Weights of a small sound classifier: layers 10, adamw at rate 0.0014.
Rows from block 7 of a small sound classifier, named by matrix and row number. Rows with one number belong to one neuron. Each number is 200 + 20 x the weight over its row's rms, rounded and kept within 0 to 999. All counts start at 0.
After each neuron's rows are labels from the 100 clips, of 14848, where the neuron reaches its highest value: "strongest on" is what is common among them; "peak on" is the class under the peak. Only what is clearly more common there than usual is listed. The data: babble in 24 made-up languages, each with its own sounds, syllables and stress or tones, from a formant synthesiser.
# fc1: MLP up (model.blocks.7.mlp.fc1.weight, 1024x256), inputs 0-127
# fc2: MLP down (model.blocks.7.mlp.fc2.weight, 256x1024, transposed), outputs 0-127

fc1.257,169,241,182,210,200,186,162,173,194,221,224,188,185,166,189,193,203,188,178,174,184,180,200,244,202,189,211,205,203,190,208,208,168,217,142,180,206,164,198,159,211,220,212,195,225,191,226,197,190,200,196,196,196,215,184,245,190,214,235,177,196,221,126,211,208,196,233,227,200,204,177,198,187,188,215,180,174,226,224,239,229,239,188,196,201,193,223,193,174,224,223,200,199,193,197,166,183,188,162,184,175,203,207,183,202,201,226,228,198,156,200,199,215,189,225,193,236,200,213,197,207,206,227,216,201,211,199,181
fc2.257,237,201,195,214,229,176,207,208,217,194,219,223,185,210,193,227,219,192,215,222,187,171,176,197,204,183,233,181,201,225,242,202,192,208,229,212,207,190,192,246,191,178,209,188,215,168,194,168,177,168,194,219,193,202,201,222,180,179,196,187,213,208,170,189,199,235,196,197,193,207,218,197,225,232,184,222,247,228,166,197,208,222,184,178,198,199,195,174,210,184,187,187,209,208,209,211,133,232,221,210,179,200,219,227,230,214,205,210,212,200,190,205,202,197,189,206,200,204,215,210,188,225,197,162,181,191,220,206
strongest on: voice: low voice; /ɪ/
peak on: silence

fc1.508,171,232,189,234,200,197,177,205,239,187,212,186,160,209,215,228,208,195,208,185,185,165,179,225,195,166,223,209,207,199,211,183,184,207,195,187,224,178,220,187,185,165,197,198,208,194,229,184,191,192,212,208,206,195,201,220,211,221,203,185,192,240,146,203,215,202,208,190,214,205,191,195,162,192,194,187,202,238,219,201,226,198,187,169,190,189,227,197,184,227,198,192,150,186,168,178,181,202,248,172,171,228,203,196,226,211,237,225,220,178,223,205,206,173,244,189,219,186,230,191,210,212,206,175,205,203,193,190
fc2.508,246,202,201,206,227,191,237,218,216,179,196,247,213,197,172,228,222,213,211,227,198,190,195,205,173,203,220,169,209,214,234,211,192,201,215,188,217,198,195,237,211,187,206,208,201,160,210,163,192,193,174,206,217,227,226,214,210,177,175,188,216,186,170,192,206,194,179,202,188,197,213,206,221,230,191,217,252,213,149,182,189,168,207,223,219,231,207,182,210,183,204,208,236,232,214,216,169,201,225,234,202,172,215,207,197,216,224,196,226,196,210,203,224,202,169,191,213,196,210,198,192,217,220,181,174,170,239,201
strongest on: voice: low voice; prosody: tones
peak on: silence

fc1.130,175,205,197,163,174,201,211,184,204,178,229,209,201,242,208,206,204,226,186,207,212,192,171,221,208,169,197,202,204,203,175,214,198,214,181,167,180,194,207,204,211,202,192,191,206,226,206,224,208,254,189,204,138,198,218,194,175,210,189,193,182,228,196,222,220,216,206,192,198,194,202,236,175,177,185,179,209,195,213,211,259,157,202,163,180,145,174,192,214,227,192,187,194,211,232,199,203,186,215,196,154,189,193,205,172,205,215,203,206,183,205,200,238,190,203,214,180,180,189,174,197,205,187,223,207,195,189,160
fc2.130,175,160,221,219,167,206,219,220,199,198,211,204,219,175,220,204,215,180,229,191,184,218,188,195,178,208,197,218,226,221,221,211,205,220,180,181,216,198,173,182,176,207,228,180,166,259,211,184,217,182,206,193,176,201,233,179,208,189,173,191,229,165,229,169,179,182,189,238,207,218,204,234,227,198,229,191,202,234,183,211,216,225,196,202,212,160,193,217,232,214,219,214,211,168,196,192,264,216,199,212,194,206,183,180,197,214,184,203,227,198,207,202,190,185,179,209,179,232,186,222,189,194,211,204,193,228,170,222
strongest on: voice: child-like voice; prosody: tones
peak on: silence

fc1.178,158,211,204,187,180,200,218,164,197,193,237,185,195,198,205,223,212,230,197,211,196,174,170,237,211,178,208,227,190,196,187,193,210,209,188,157,216,206,195,201,213,215,230,213,226,223,215,221,207,245,224,209,161,215,213,234,184,169,189,192,184,225,190,214,220,191,197,196,179,198,193,235,154,182,196,186,204,197,212,209,262,167,196,179,200,138,195,201,226,186,176,168,180,179,216,211,199,180,232,169,142,198,213,209,164,210,223,212,215,185,208,190,238,191,202,214,178,213,191,178,199,208,195,212,214,201,186,169
fc2.178,198,161,216,213,170,196,210,228,204,205,203,236,217,180,192,206,217,181,245,198,213,227,199,172,175,213,207,192,220,229,230,227,194,216,191,204,198,183,192,192,177,189,224,176,167,255,205,183,200,165,176,198,176,198,216,186,189,184,180,182,218,172,217,177,185,185,191,230,206,213,208,241,239,205,210,184,214,235,174,204,207,218,195,197,210,157,192,216,229,232,220,229,211,201,195,191,235,224,203,238,202,208,193,183,205,219,192,199,219,213,185,222,185,183,154,202,186,203,190,232,170,190,204,207,183,230,194,218
strongest on: voice: child-like voice; prosody: tones
peak on: silence

fc1.477,166,233,195,205,173,182,218,185,218,204,220,200,191,192,192,235,206,212,226,200,184,197,181,202,209,175,202,217,182,218,188,198,208,204,192,176,201,186,201,184,214,206,220,199,224,227,218,217,220,222,215,215,161,223,203,227,181,188,176,186,175,245,185,228,236,164,168,189,177,190,190,238,164,188,177,174,195,205,197,200,252,167,221,189,183,148,182,197,217,205,194,186,173,206,213,193,196,181,237,185,168,211,196,196,171,234,232,224,203,193,203,212,239,193,200,212,194,185,189,200,179,212,195,223,194,205,188,175
fc2.477,183,162,209,211,169,200,212,211,194,213,206,194,210,160,208,191,220,180,231,178,199,230,192,193,197,213,217,211,219,221,230,227,195,210,182,208,229,193,172,181,179,188,223,168,164,255,210,180,200,161,208,199,179,202,214,191,215,199,194,181,208,176,221,154,185,208,195,231,198,210,190,235,221,174,221,182,208,226,175,206,209,242,184,192,202,158,197,210,214,229,224,230,215,189,195,182,245,218,186,198,197,207,188,159,225,195,171,200,224,197,205,221,189,161,174,213,187,212,193,211,189,205,203,194,184,228,174,229
strongest on: voice: child-like voice; prosody: tones
peak on: silence

fc1.273,182,233,212,178,178,184,208,185,199,204,205,218,187,191,176,247,202,223,187,222,206,189,203,208,219,179,202,194,185,197,214,190,216,198,177,177,174,205,185,190,225,225,223,205,226,223,200,217,190,229,194,202,160,222,193,248,160,171,213,182,159,238,184,207,217,171,203,173,177,193,184,243,192,185,190,164,178,225,224,196,235,188,213,194,180,147,177,184,229,218,158,170,179,196,229,216,193,173,226,214,173,213,213,213,160,213,244,217,203,191,223,217,241,215,199,206,195,174,214,208,203,199,190,230,193,184,209,176
fc2.273,211,154,211,200,178,223,229,230,194,197,205,232,209,174,176,188,219,181,234,213,205,225,196,184,166,211,207,191,235,214,230,205,166,220,179,179,211,170,180,199,168,193,220,202,161,238,227,189,202,182,184,201,179,200,224,203,234,186,153,165,215,179,199,177,200,179,186,223,187,213,229,235,217,209,210,207,232,229,157,214,208,202,200,209,208,162,200,199,211,234,225,221,219,209,215,183,223,216,193,219,201,181,184,166,206,218,187,207,212,201,202,231,204,193,155,198,190,211,172,223,194,202,207,196,193,222,205,218
strongest on: voice: child-like voice; prosody: tones; /æ/; /ɛ̃/
peak on: silence

fc1.427,183,234,184,223,205,199,182,197,227,212,201,200,179,192,188,206,198,177,199,165,185,185,205,251,204,197,213,200,216,187,204,211,169,214,162,193,218,161,221,187,205,176,199,215,211,188,245,179,208,186,182,195,207,201,200,223,210,215,226,189,187,227,113,209,206,197,228,223,204,206,190,199,201,190,184,182,205,224,210,216,217,194,190,199,201,202,213,202,179,222,225,205,202,217,190,155,174,188,200,180,194,201,191,186,213,210,231,211,202,156,214,210,211,176,219,186,247,186,213,191,194,205,224,176,206,216,198,179
fc2.427,243,191,198,209,224,198,222,222,207,196,207,237,211,185,166,222,220,199,251,218,202,186,185,185,194,182,229,171,198,231,227,199,193,203,235,189,212,192,187,221,198,196,200,169,200,172,214,168,207,171,171,216,195,218,222,216,189,172,167,171,215,206,171,204,210,193,177,192,189,201,224,195,227,209,186,224,250,220,141,194,205,194,192,197,201,196,191,183,218,189,211,197,213,233,224,208,143,237,220,218,190,183,211,200,226,217,210,206,205,210,191,210,194,205,171,204,206,197,201,236,186,219,186,169,200,175,236,199
strongest on: voice: low voice
peak on: silence